python train.py --arch="unet" --model="spectrogram enhancement model" --dataset="synthetic speech, music and everyday sounds put through simulated rooms and audio effects" --train_examples=39062 --noise_aug=0.002 --n_mels=64 --hop_length=160 --input="log_mel" --win_length=400 --task="enhancement" --loss="l1" --norm="batchnorm" --activation="gelu" --pixel_unshuffle=2 --widths=[96, 192, 192] --blocks_per_level=2 --block="basic" --attention=false --upsampling="nearest_conv" --init="orthogonal" --residual_init="zero_last" --optimizer="adamw" --lr=0.0021 --beta1=0.85 --beta2=0.95 --eps=1e-08 --gradient_noise=0.1 --l1_shrink=0.003 --steps=26600 --batch_size=64 --epochs=43.6 --lr_schedule="wsd" --decay_fraction=0.4 --final_lr_fraction=0 --warmup_steps=1330 --weight_decay=0.1
Rows from block 4 of a small spectrogram enhancement model, named by matrix and row number. Rows with one number belong to one channel. Each number is 128 + 24 x the weight over its row's rms, rounded and kept within 0 to 255. All counts start at 0. Numbers have three digits each.
After each channel's rows are labels from the 100 clips, of 14976, where the channel reaches its highest value: "peak in band" is the frequency band that holds the peak. Only what is clearly more common there than usual is listed. The data: synthetic speech, music and everyday sounds put through simulated rooms and audio effects. In brackets: how many of the 100, against the usual share in percent.
# convs0: first 3x3 conv (model.mid.0.convs.0.weight, 192x192x3x3, each kernel summed), inputs 128-191
# convs1: second 3x3 conv (model.mid.0.convs.1.weight, 192x192x3x3, transposed, each kernel summed), outputs 128-191

convs0.58:148119160144113143120165085101128132116132133169112169126100129101188118153097151102094158100124099126119152148136113099107115108150152104142086105136120136115101099147129156083130146123138109
convs1.58:126157082144121138114123131155155143134156122095106082107097127098155157115126118147156147135120109114122177104095097146131114120135110139109164108103108144152125149077119122109083124128138111
peak in band: 1000 to 2000 Hz (74 vs 12.5)

convs0.97:115080129125106116172133111123136141141149113110130124164114138096154094124077169151090138150088163108093139135100098137119100134156149130141170127111113143103110163121100158130140133169127137
convs1.97:149126133116145113117153148125141139111126083102104119164165130151139131113152150104118112092121139121128119127112115132137166079109153115099141115157130114111112159185101150100081110094107110
peak in band: 500 to 1000 Hz (100 vs 12.5)

convs0.68:096106085121096087110107161165144143119118115144128116114183107150110132121113187130133127125129113202158081153119095113073127131102156117179121119169124165115177113101131136143113152156170094
convs1.68:168126196114155119121150123085112123126166177088138137133103129081119083117122187149130143144157170168123131141144136134138119137137125096123149101097132152087126116135141162106121106118062147
peak in band: 0 to 250 Hz (30 vs 12.5)

convs0.74:174123105154099113138137149132135094103085131132144134146139152110111123153183158131056164132116157163122135142108150125110143079136159109144109128157189146117150106126117130175162133139178086
convs1.74:075091192130155155114116092073116141127163158190158144134112147165125111112113132124093159132186135098128130095157148103120112139150122136145157115081109107135107137079163110125140125113130108
peak in band: 0 to 250 Hz (53 vs 12.5)

convs0.125:131123126154086120136136076076121157140135109131132126129173133107151084130154098138155122135128094093148107121113109104150140092139142103134086132108135149108141134110098106142158110139165077
convs1.125:131149129144135108138134149133145127113092143095117106107122168164132129147117151089153124145121144077089105076128082146113106131135124105123138108093070148162175115158198154070128124109106132
peak in band: 4000 to 8000 Hz (52 vs 25)

convs0.162:146116148121101110115148111127118115152124107152140168186123130140146171156159080088088157139141105108137114166117157125096129107092177134166126131125128112114133113135132155116149125104126083
convs1.162:089118119132129157075068139101127073132078116176134105085120089175132134123110121152124121121119136137126125087134146124144141141108079168132176126145132097122155166143087138128099124152127124
peak in band: 4000 to 8000 Hz (77 vs 25)

convs0.164:169122115150130138120095161118127119112100126123114106141098103131115118130180104161125127118073113143104122104110129134159127110153152118142132147126136136160135105144112143177130120131135158
convs1.164:097121142142105113112115141148118149158104122084095168102127116114150115116089104125138102119112119104144140157150128135117150115108133115127114105103099136065113093093143126144133147144116142
peak in band: 0 to 250 Hz (41 vs 12.5)

convs0.39:145115114111117117171055106137150152116147111134147120131154140122105148151158112118089138089141109152104096113077148147117117115124136101145111107156108151146175140114118138176129139140169109
convs1.39:072103174149133117079096164151148113133099164160112128122108123195118126133124108126143143101155128129130107123152099121109098084134083134141130132107114114143161146111155141129116125104107115
peak in band: 0 to 250 Hz (40 vs 12.5); 500 to 1000 Hz (31 vs 12.5)

convs0.124:115135170155108154114178116137123134104135137151165164133079123119166110136112122145083137125138141122084142127146111129122136091141134128132110123127177118099093099138107153083129133106112125
convs1.124:129136124105135133106105134114127103167114139089100065118107113084141107106136136125134112150154102115160150071117122145152133153072107159088144131115099143172159121096105150113112145155144147
peak in band: 1000 to 2000 Hz (63 vs 12.5); 500 to 1000 Hz (30 vs 12.5)

convs0.133:118111142137131153097134131074099112088155135116127096099100122124094102127129167177137127165162143157112134105127129138147179132128117076134136134103099108141120100156126150123098114116129152
convs1.133:116148116127102119125140127190115136140136123111077138158090103114144154145113085134159118146069087147147104149091136175141156109118137141153118099169147151110109086167098112135146104133135157
peak in band: 2000 to 4000 Hz (54 vs 25)

convs0.35:147125139155180158114132144125133122125120108119129136159145171100092149133143124111129154132140140150133117121118122158135173126137160100167114147121150139109130102148111112151163121120123159
convs1.35:156140110128099113138128052070101133140142094118130183148128133103088117099121093128140138107162118119106154137167148104124116156126144125146139115134148143175102143062165153156113135131144081
peak in band: 250 to 500 Hz (48 vs 12.5)

convs0.175:116121128138109137128153128131146099108151107205075097101127129115104168124118167124126181139121075131119109139128106109122146096137109114151107106100134147129138101131113122146163116131125131
convs1.175:134196102127142131144097145156150157124102168119121097111142123129152153133129126193144121156076129123129098147152123134154151102132110109123165196108136112148094137149062130106118132110137131
peak in band: 250 to 500 Hz (53 vs 12.5)

convs0.113:157098110134071111165126103126143140091111104199096150142144149117107125122144099096133182157112108104176114138134135132131116110138127123142117138143154149175139133112154130118143165104150122
convs1.113:133180104127128125148138170135134114155103152164119111120096130215111191137113083206111115127119122079102101120125125138165110107117138124116142127126105113162133109135081127121087109145129122
peak in band: 2000 to 4000 Hz (75 vs 25)

convs0.43:130129124146120134130135097130127091109144106199112134124125134113147137126130137103119188165124103102147121117148140118122119108143112112156088128144152166152122120145152119117171111127116121
convs1.43:136199103128110143101110137128165131110112144109135090105109140168106173116132087226156125125126081119100140134124117142126147121119140128143144137102081115156081109097092156119091131160096120
peak in band: 1000 to 2000 Hz (41 vs 12.5)

convs0.6:107111116143158171122143156170141133113133134129100093157090137133120136152122140112110111117115152135122172110142108117104152108121113146138144120104132142109106109137133071136144129108086132
convs1.6:118149117130099098154116110148106117097155088117129137145146113119160158063172074113126085115134146122160133148153093125129156156145112118162133146137107107150095152094132154132135103112174114
peak in band: 2000 to 4000 Hz (63 vs 25); 1000 to 2000 Hz (37 vs 12.5)

convs0.59:120115080154099104101110132134144131119090140174139083123160124147114151128164150158123108150131112182159086157106132133138133126133114131150133136192134112153123113143097123163127144159195109
convs1.59:110126211124131134105144077135100130146153136111120111127131102099162108111102124174124106129140141151155141133146134166166135101125159103111110118068108141115125140063129103095123113143139145
peak in band: 0 to 250 Hz (45 vs 12.5)

convs0.176:145120135083126158159134092108154133170103143124091159137087121142100105106093139134128141158125137090123107149091125142120182143168126095112122117102136152127106113106136133152155107156109121
convs1.176:091100092167125059151143155107138136082140066102125123112129158162126125140147120098143142137126096123129146102136162115129143118153136094081115164161114127141113121208100151123139151142103135
peak in band: 250 to 500 Hz (83 vs 12.5)

convs0.13:146145100176182108111130102107122119111132120171078118150104141119078154132146107126143161115119138113112109110081094131160149085136137115155094145089138136124123114136144104133135132118138173
convs1.13:169112110114092108123111074075108172110132126108138178143139110108116119114120106132106128127145166144138131181162136132115112136146127136140116140144113130138123164079131133080100139141134098
peak in band: 250 to 500 Hz (47 vs 12.5); 500 to 1000 Hz (32 vs 12.5)

convs0.96:149132163118148149140120184113143105093143145134127114123118117129171125156135114142084114123135156142078119092147121132138091103126130125144131143119131126110111112160107155142091124153127178
convs1.96:122108104103145117113125120106126142177116099118116120141168131105138153121132112114137139101147144120120109127122098152112109150113110139137166098115150141135108136066138164151116107127139148
peak in band: 250 to 500 Hz (30 vs 12.5)

convs0.92:103117111122116131147130104059140112118077153097143172100107101139142080138114130128126117116109159108138097152129103121139140123090111126116118142128116142119114136105122107123082131120085077
convs1.92:100133132117146134133142125155149136125126110143153112138124159136114126163135068125140142122131127144155133159058110169153115147131117126160140116167132140118182156179148107129163141112167176
peak in band: 250 to 500 Hz (33 vs 12.5); 500 to 1000 Hz (30 vs 12.5)

convs0.100:114120149115127131147062131119148094140137123120107115152135093125101116159151128156081123128127103111108111111119116118139052095122149123151136156144139159090144109130130114123103123119150144
convs1.100:150140146113126149109131096074096100102113111091147127127110138113151145153133102126117160134137139178116126086149153130147101114154115167185130105171123134129117117108123132154171120097108127
peak in band: 0 to 250 Hz (51 vs 12.5); 250 to 500 Hz (31 vs 12.5)

convs0.0:119122113122121097125099097105138152122126142150113169129093124112109099113089152151155137132098128066147101119146112125138129130115098128094149100106083129086109113064116103126129102123102114
convs1.0:094116111138157127132156146149118150055114096140128120113127183180103125154125129095116113082098155126127117100135095103095136155134115113092168106147174131129156121187132157136152136138141126
peak in band: 500 to 1000 Hz (100 vs 12.5)

convs0.73:127119123128077138131139173146117128101171137144123163083160124106152165096107169156140145141107084143163150136107103101120153118130136119171140099136115123116156092099093132096154105105148104
convs1.73:157175160111144105129168167139105130128100202125117116162095149083136160130145145172123071113133129090126106117078144108129162153132166119101126109112121124144156125113191122137136151134151121
peak in band: 500 to 1000 Hz (99 vs 12.5)

convs0.163:112118138141123121119118093040132131123086126128108126136078115099102080132110139141134146132113145125116104129115056116115114097160147109106092133070097129150098114097119099094142130111059110
convs1.163:124155087143101148139149150147117158111133139140122096121131179167122138171145095112118143119139116101140145142100124156129137122124094167151139138162127145110145130211130135169151140124140130
peak in band: 250 to 500 Hz (51 vs 12.5); 0 to 250 Hz (31 vs 12.5)

convs0.46:103198163128121144157166148156121154107137120172123144114105135113139142120074129101133132106127166133130152130147088090128153143129112166145116121099161144086141115155093136149079116090121138
convs1.46:130144117146136099141135127088128134162127150122072129126125144113098166094167163110107138125139128075148120139134108116127162157167108139147145123110113140191117136103170176135136149113151120
peak in band: 1000 to 2000 Hz (47 vs 12.5)

convs0.160:156106136160177150116138149120109136156086133140159097118134129109121114132226112139109158111145132176113106092107095127139116122122135097168116149138129120156107120124151107166161117076153163
convs1.160:133122155091124104121159047116103115118167130123148167121142147111092069118057105122139098155155169098155145153179105111111071142093116113113133134128117099124133149078159128105133129132144129
peak in band: 0 to 250 Hz (46 vs 12.5)

convs0.61:118123131128148150118115138109136108098146139165135101114137118130090151099095198142126100158110139159158120116083091135157135133097137101161083139103081099135126085127125114118118116093127125
convs1.61:147180114119116113133147054135119118147139073080133142136131172098148124130099060166119103121116181082116138135124155131155145118128120120197115113135138156164117077147104122116100147125140157
peak in band: 500 to 1000 Hz (82 vs 12.5)

convs0.180:104130090090133096131139167157112099119110110103176136118132127143126139131123169144115101125118174188120169124111115149144132152114135136129145118173117113088133135146102149127139134085142110
convs1.180:163116165089136109159138099131118144115158140065136122150109133093167098073114172130077113118126140133157144145145124112148118128114151119097159133072144167131120133111166143093185160125115118
peak in band: 0 to 250 Hz (33 vs 12.5)

convs0.123:141136103135080118144115170136127119111076139145109103094149130141097140123162141155112131152169127186140116165149149133140108105145137132150121085185152111124160124142100108193113124140191088
convs1.123:075115176155138153134154134150183140127176150121141131115121129152093145135113127149131165139136128112118126110137163116146082119126121087143118119059127145101153135086172135107071097115113155
peak in band: 0 to 250 Hz (42 vs 12.5)

convs0.95:182129118132087119150109131092120120145043112117129115137093111123115133120208114115114150119143113145128129156112123144108110101127136154140115142142140130172103109131094089181146139110151120
convs1.95:111115189123125119126097113148137108145110142186126148096127145142085157092068116137126109148133140109121123112157142173122121112120115135113136121094129128112120107109152114109118115096122154
peak in band: 0 to 250 Hz (40 vs 12.5); 1000 to 2000 Hz (30 vs 12.5)

convs0.45:182114119112128108149098110120091129144137136160160117170139133166164138120134073127088169128130099106082122133134169096118151079140209175131101124111145135114129143121135141132148139099143092
convs1.45:072121108128128128080081139104140094145075141135155129137127097157136129162108142134142113117130134153119110116144159118091128127127088179149200114126128127124110119129097166151095143192140085
peak in band: 4000 to 8000 Hz (74 vs 25)

convs0.33:140120119106105137129117098128163123159115134117134105118099118114149148097095146158146118127143145096107126110103088083144141145133116149110167077110131106125133138092106112111119121161097094
convs1.33:078125113153149083122117108145102138119090154089130121138142131125129126121097139067107115098159110119118125130121109156090129140128124123116124148120173119128150155204036154124132133159106107
peak in band: 4000 to 8000 Hz (54 vs 25); 250 to 500 Hz (39 vs 12.5)

convs0.110:103163117105111097142127106176177122097113143085176140109106122111139104123089110157132102119151188147098122112120100158144136144093109094089132119131143129130140094100113131148116123117125088
convs1.110:115071140129148111131120129141102120091107137115110125131139095119111111090145144108116129106137147128196115100167107095154154156148121130120128196139146141109160155187094174097139138135124148
peak in band: 4000 to 8000 Hz (68 vs 25)

convs0.78:108132113122127144118109077133126120085161116182169113130149099109151122113158112149132142112120141106124140166125147123164137066109155114161114168148126124089092111112084127091150149109140097
convs1.78:148188136128147117108169124162146113129123141104127167099140155141135124145135134122124138125131139077123127084128139151124100131119126127119117140098134115164255140156138146120098129139123153
peak in band: 500 to 1000 Hz (84 vs 12.5)

convs0.7:158108129149162155134104136075108108113142128115134117104122131126117165126173121128110207122105102141103104118110073107145135092124140144171104159110115128179112128149126113129109133100143146
convs1.7:136135128128108115089108112133122138144107132128106204116134118100143149118123116171137105124137133114110129188174115166125081137134112137152127136119128142139124121127082113084129149122103160
peak in band: 0 to 250 Hz (33 vs 12.5)

convs0.44:115119117109114119133139123123125113143130126088131116145107124155124099104106101149076118119105145093133114133129094126117128127127131159105137121103122118097057153096165111101096096087130127
convs1.44:150111139140128086141109114130101141141108129145132111147107130134104117142134139118138125111099138146089141129087127110105130156119181128135130151127138116107104126187181127124150128105116114
peak in band: 250 to 500 Hz (50 vs 12.5)

convs0.82:140129071141072088134095150141133141100078117142098111124172108144101162151194132120132130102102129179172111117138102112140108110094177136104150139162160111147142158138103136135145115116156111
convs1.82:125072186124133111113104110133131125119100148144116153102119109124141087110082120120122096142143154149112154149183126143123133117111154122088116112077111147098146147118160120107112152125109135
peak in band: 250 to 500 Hz (31 vs 12.5)

convs0.106:110109114124136111115150146127150129088155127109125133107153094108142119120107172127092157098119133139140115131118145102126155113099122118170124116158151147105107107161130128105124137135112117
convs1.106:146173158099134107118143125150111164143120140125167138129100122097137162134107119133091140106172155133125146087079170111169116153141106137069131159140085099138151137140153091103098128123125157
peak in band: 500 to 1000 Hz (100 vs 12.5)

convs0.154:142096109135083107159122158127123100090070138106127104118125127114118150151201135141096167106146141175146099168103129120127101102123167136141099110179117137130128129122106132193118105143209115
convs1.154:095127229104123124113158078101147123130145155110147177141109096132106102119093153149113086161164152123144133130150134136132144147184153123131132133074125138123100145101165129115101165085113167
peak in band: 0 to 250 Hz (58 vs 12.5)

convs0.52:136128094154110154106102124160132120099132073193105127104166136116104169133120149098123149150090110110092128107119108112142111109142121107163106103087163132135176139117134110123131126121171105
convs1.52:152164130109134116131103125100114120145074183126128112106124115144106114132131153198125110145121140143160157139158122130132136127127113140110130162148144114130163140156068143123118128135128122
peak in band: 250 to 500 Hz (48 vs 12.5)

convs0.12:105121132101092101154137072111109135132134101106150143140169154084144091129105098134133095101198154079128111129142117140138137142134152102108119134140132149098093119121107087145147144134145101
convs1.12:156095146131171075104117171114116133145109134067125137121122132180138164136140137088086118090123122133127101077114097128158109129114109118126131127128125115170170151147157147122124132150113141
peak in band: 500 to 1000 Hz (48 vs 12.5)

convs0.25:117104087120136119098130113105131141129121091132123101098140145125115151136096130096091155116128086154120115146131089134180143144117109126193147111105131155127144138146149123133141134119136085
convs1.25:188189164144089112125157128151113137142126187078116109158107156104162128122115178182148111144093126141122124153115133116140097156121142110087121153149119105149162109149153125152172112093128110
peak in band: 500 to 1000 Hz (50 vs 12.5)

convs0.184:093141060140086099159108147145126166129153108133119085127184121138107134146104152136132128138151134195152108106129121115118131127113143127137151072181124118104173130121099144154089122140190083
convs1.184:130095201112158119129128121105145136091158161102126144132111128131108093135079155158085133119133126146102107084154134124115128108108119112169099094095140167131139123117190154130088141128129140
peak in band: 0 to 250 Hz (32 vs 12.5)

convs0.24:117114134084120126164131095087144167157137155133135161141110111119133100119101127155126117137119130102115118135134128111113124113117149118105134118112140125137100145117143114152146122114137129
convs1.24:088117104143131109136148159166147114125119102088145088129114143163148133141167135063111112099171151116118104122108119136137107139151114152084144140147133132130124128205054107136132135137115106
peak in band: 250 to 500 Hz (83 vs 12.5)

convs0.152:113128155133153119132123128148116145127125145112156123107159126081121108131143079108130073104148166119073122097154128126136168133150124094083122088123163088108160144133184143126158125127149143
convs1.152:121113105121120100142090134117121130130109098141127093113130112177075104119108139117126099146126122114194129152125099161125106119106105144056120164125098122153126141145066146102107151105154106
peak in band: 250 to 500 Hz (52 vs 12.5)

convs0.54:125131114120115140118182113148122141120136106182089125145097155135155100128116119091104159122117126117147144106163123160117092142118134145154143102125144149089115096164120110108141134110120134
convs1.54:134171107113126111163123161108081140119140125125118107103147107107154168110136137165118090128138103137132113110142087119124134141135132112104136149131101113163097167053138122130115115127143084
peak in band: 1000 to 2000 Hz (75 vs 12.5)

convs0.131:136130124132130151128110127133132086110136110166075118091093144096119158136140120120155174130124088117098096129150135112124178079148143109110101118109181127129112114116169072146131129156148138
convs1.131:118123101148128148126091138116143155121105138144146090118130100143099135147127129175130097137105137133158141147129122142108120136118125132080137183133089123130109131157044129116103114122133113
peak in band: 250 to 500 Hz (42 vs 12.5); 500 to 1000 Hz (41 vs 12.5)

convs0.127:156128139190162116150096174114103140091109138124122134125107101116102151108188111158125135132128111132099118139075107138120153076144155147150126133099153131165135105146106106156149127109145170
convs1.127:134107134117095122123116092124141130126101127102105187133120122143109078131097115137159109137121129134121145167171124160088094157127082101129118128115144154091151136109124146102107120122132148
peak in band: 0 to 250 Hz (47 vs 12.5)

convs0.87:140109134125119124117098177122131120104082160132145073110121109125115135112208115138075143165105144172092147107098118160127129131099126130147105139145092137149139145135104112142148114097164114
convs1.87:136113185116124117137118119172128121152162124102148181144119115120136104091098120124119132144130149119120146118161141136159089124157148088133136112115121123097126129089163122090163081140124174
peak in band: 0 to 250 Hz (46 vs 12.5)

convs0.50:142127078171089128161081159140125127121079136138100136140107102149126168109188142134113168140104120172126149141109134130123120118132149184161132148183141103168117118129089143149129129131179117
convs1.50:093122174129102121111142094169164110122131110089140134132108114123164082133127140126133118175101132105124132109158128127130119118091146096119065107092141124096086068054128122119107143113107167
peak in band: 0 to 250 Hz (47 vs 12.5)

convs0.142:189104113140156144141095097099129090107066140155142078168131135126119149110214110136089142125073121141128106104094110140152130082126154137179117128118143121176111116145144104168129111117134137
convs1.142:122125153106118120128111091130098112115116139139134189109132084132142117103089099116147093124142148091143177113154127154112094111114092147126114144103108110123093124103109104112124126135133103
peak in band: 0 to 250 Hz (50 vs 12.5)

convs0.141:138145096126038138150080141151147123093153114170144127092173104144098164121136143123104192137118123154161101127117150136145134098141116140138105120148128142139170118119120117133133123099207105
convs1.141:137155178132138116123117134107137078145116168141121140128128115175083143145122143184156155131127109103101115121158122113127144119149122165120133107084145115111157119134156129125084082094110136
peak in band: 250 to 500 Hz (36 vs 12.5); 500 to 1000 Hz (33 vs 12.5)

convs0.167:151117098147093141142083163136099118156072140157125135136122110139076164145207142132088160102131139158132099142125149100129113090122151154148136118172126132147140148131110125178116124129143095
convs1.167:092112211117104124112120125107132099134147156141114162130143129141109131102119125120120116141147120142137131102139180143129105165152121102090178125070100119093127140121136093112110124137144140
peak in band: 0 to 250 Hz (39 vs 12.5)

convs0.103:141123095142111151092124145124101127128152116201070137122152143128115150140084184106131171149155036166108083129140124135135120111138094123169124087142100136145186129126132140127160104122183144
convs1.103:135147150117148150131119101103116120112114172106163080104093105124121070139118174191125099146116145151132149146137139120151126127092148138104118168143142142095144117148123155136152082125131156
peak in band: 250 to 500 Hz (38 vs 12.5)

convs0.80:128116120133122128151111155127138117141087130131137091131116141111121149149149104128062131125134124161115147189101075116142163121128123069124130113132125156105144108120133118164136106128168115
convs1.80:169149177130104092155143049104108160152113125121134152145167110112126099114122118105115127110137135080153112130143123121088101099137127090136109160105139144151079163125135108134165106104137097
peak in band: 0 to 250 Hz (60 vs 12.5)

convs0.122:177123093115100116134090137140112144139104136128140118141127128138125176143186135109096152079107129143164128155104135105111122087103177144141065114156126139163126148107115127133124128136148095
convs1.122:142123169116149093117138156109136122141096148138131182150103100132080133122126122102139162113131174117092127112144157142119118143136075176124146138099116122083131130129150125141113111143101117
peak in band: 500 to 1000 Hz (44 vs 12.5)

convs0.114:143111102142093143153103143121123146140063122105136124109128125117107162182200124102118142106171123138109121140113147115130139074148156106126073130163138142144108127127125123145137142144138125
convs1.114:115102183120144132111082130126146117125096144120147155124152121126111121158094108119127117127134132093142138100138143154113134139124133152116110139115122123125093127152138145125099147134125118
peak in band: 0 to 250 Hz (42 vs 12.5); 500 to 1000 Hz (33 vs 12.5)

convs0.32:150115064136093120109105139132130138133098155141140113102123117141105169146220117156104159142117138168073103141136136125184109104136158131118098147186118092153111120129100117171127141127162103
convs1.32:122117203149123146134163119156142100130161126107159155119150105101125068123105137134137099140169134124133120098174145128137119151118131106126110116074092091126131124100156126137081134133090161
peak in band: 0 to 250 Hz (34 vs 12.5)

convs0.85:118115136187122126135123105121139159128159102177109159139127142115135125092119114126059190146102117112143126129132145132093111113166151127134124153145150142113138141134103135069133149117114125
convs1.85:128120125151133163121077178129149129100116137143113101116119110162151158135109132125118137139114121131101089116129119151130088146122119139136168097111116146113138140083127101121068126150110130
peak in band: 500 to 1000 Hz (54 vs 12.5); 1000 to 2000 Hz (36 vs 12.5)

convs0.34:101134177127120124160106087132134145134126139101154160127125191119128085093094122164121073090153136064125119117137143129105129115143135128097171140108158129114118134126098139119135143136152127
convs1.34:125081112118152105134129159146112115132131078111096151136135092148128146098111121112117139125120124119115098099109065122135159133132124124092121102105107126206130136167109143132080114075129115
peak in band: 500 to 1000 Hz (99 vs 12.5)

convs0.30:135128065178040134152137161129132114134075127140080118109132134114125135149172145160114135162142117174138083170101113128129119118124153143142113108201148126167155099118111114155081124171172090
convs1.30:124110206105139088107132090124113132102149154086119167134137145142114090152081124114135108132122157169131155152133165123125077126117127132113124122131116113107130133139170120123116135115126157
peak in band: 0 to 250 Hz (37 vs 12.5)

convs0.77:119144126112127133098142156163154111147115120137140139177137113159124131138106189107148134135136129153157138092117051183120113121133139154137134106125104165114122069150130145139132138070089124
convs1.77:163153141141128129127153151130092140096153144118126146126109174077147087095140149129103132127102160123133136169183139101105138176138161118150136140129137143168114117087139124133135108126147143
peak in band: 2000 to 4000 Hz (54 vs 25); 1000 to 2000 Hz (39 vs 12.5)

convs0.16:089141120093118098131134153137122116108145145123194126131116101118101143098118185175102102143135225163089158099138111155128154157097135096133155126139116107087131100149120167143118136110124124
convs1.16:152131164074129104158141130153128102140148153122117144159110102093131076104114163115113146147134145168169101157130138133164146135091134133124145129125147175159145158123118135115139152157168183
peak in band: 2000 to 4000 Hz (53 vs 25); 1000 to 2000 Hz (34 vs 12.5)

convs0.66:117160085103120116128151147180131169090151096140095087087197132135135144154080148126100127124157129183134143128117138118124121125117126103147114116170127154064147135144100122139114138131193103
convs1.66:122139173105127096165146121120086127100146152087124121133113135112111097143164195139090150142165115107094107106143125117121131141165161085126116121088142123123151144124192160127091125112093105
peak in band: 500 to 1000 Hz (36 vs 12.5); 250 to 500 Hz (34 vs 12.5)

convs0.83:125089123123091121103114101104136163162126103148134148102077101135119067101099128140147145142125151076123133136118092136140150129091087153121110106102102147136071097100136070108105110093107121
convs1.83:118134087146135086143139112100119166086108111142110084133132172109120120144161064114147110088160125140145152156156147124121165141129151139149158151135147092119116137186132156162132115111128107
peak in band: 2000 to 4000 Hz (89 vs 25)

convs0.119:090124142109145111107171127162075119134153124103120115120117141107127100177104120106100101113104201129163154139163161120117145139112121134120138119118148119091139146130147134154161113138135190
convs1.119:110122120116110098075102105139136139141110098128095104125122091149149125130110134095101152110126100149097061132054134090113122138129107154106122160148092106131134180110150100106090120107143087
peak in band: 500 to 1000 Hz (97 vs 12.5)

convs0.65:177138114152115111165114128118105101145135144113114120145113115123141106149156167128115120126110114133129103091097127138129143100168191134143114129126137105102102097144092127134128142135116162
convs1.65:102110135124133156133148138101153126178115127135102143126118109192157150145116080141129160143134127088093139076121155134140123119079096170138147107133105122118132104127159117108127134099132102
peak in band: 0 to 250 Hz (70 vs 12.5)

convs0.105:108101129093114126114123096056129103108096125155150143134060107106120084134104174168116131127118148105152118114129093119123130098108117104114116135123092139138063087096139093112137141087105106
convs1.105:121165117147118139118136130131112132112123138129108082144140155154175115168157102136137128154061109079158105121084099133126107128106093108153148136158153107143180086152138152142189119145152157
peak in band: 2000 to 4000 Hz (85 vs 25)

convs0.23:086107140118114087136157120145129132144147134114112142141109137132125131098107155153107139161138172130097101118126132125131155140117106145136134112129110151118109146090121074101114113138106128
convs1.23:126105123133130106109123112083127071106130119138135113098159137163097136089119136103120110125158122139113113149150099142104129102127152112105154162172134143128169136162101126141120119134110137
peak in band: 500 to 1000 Hz (100 vs 12.5)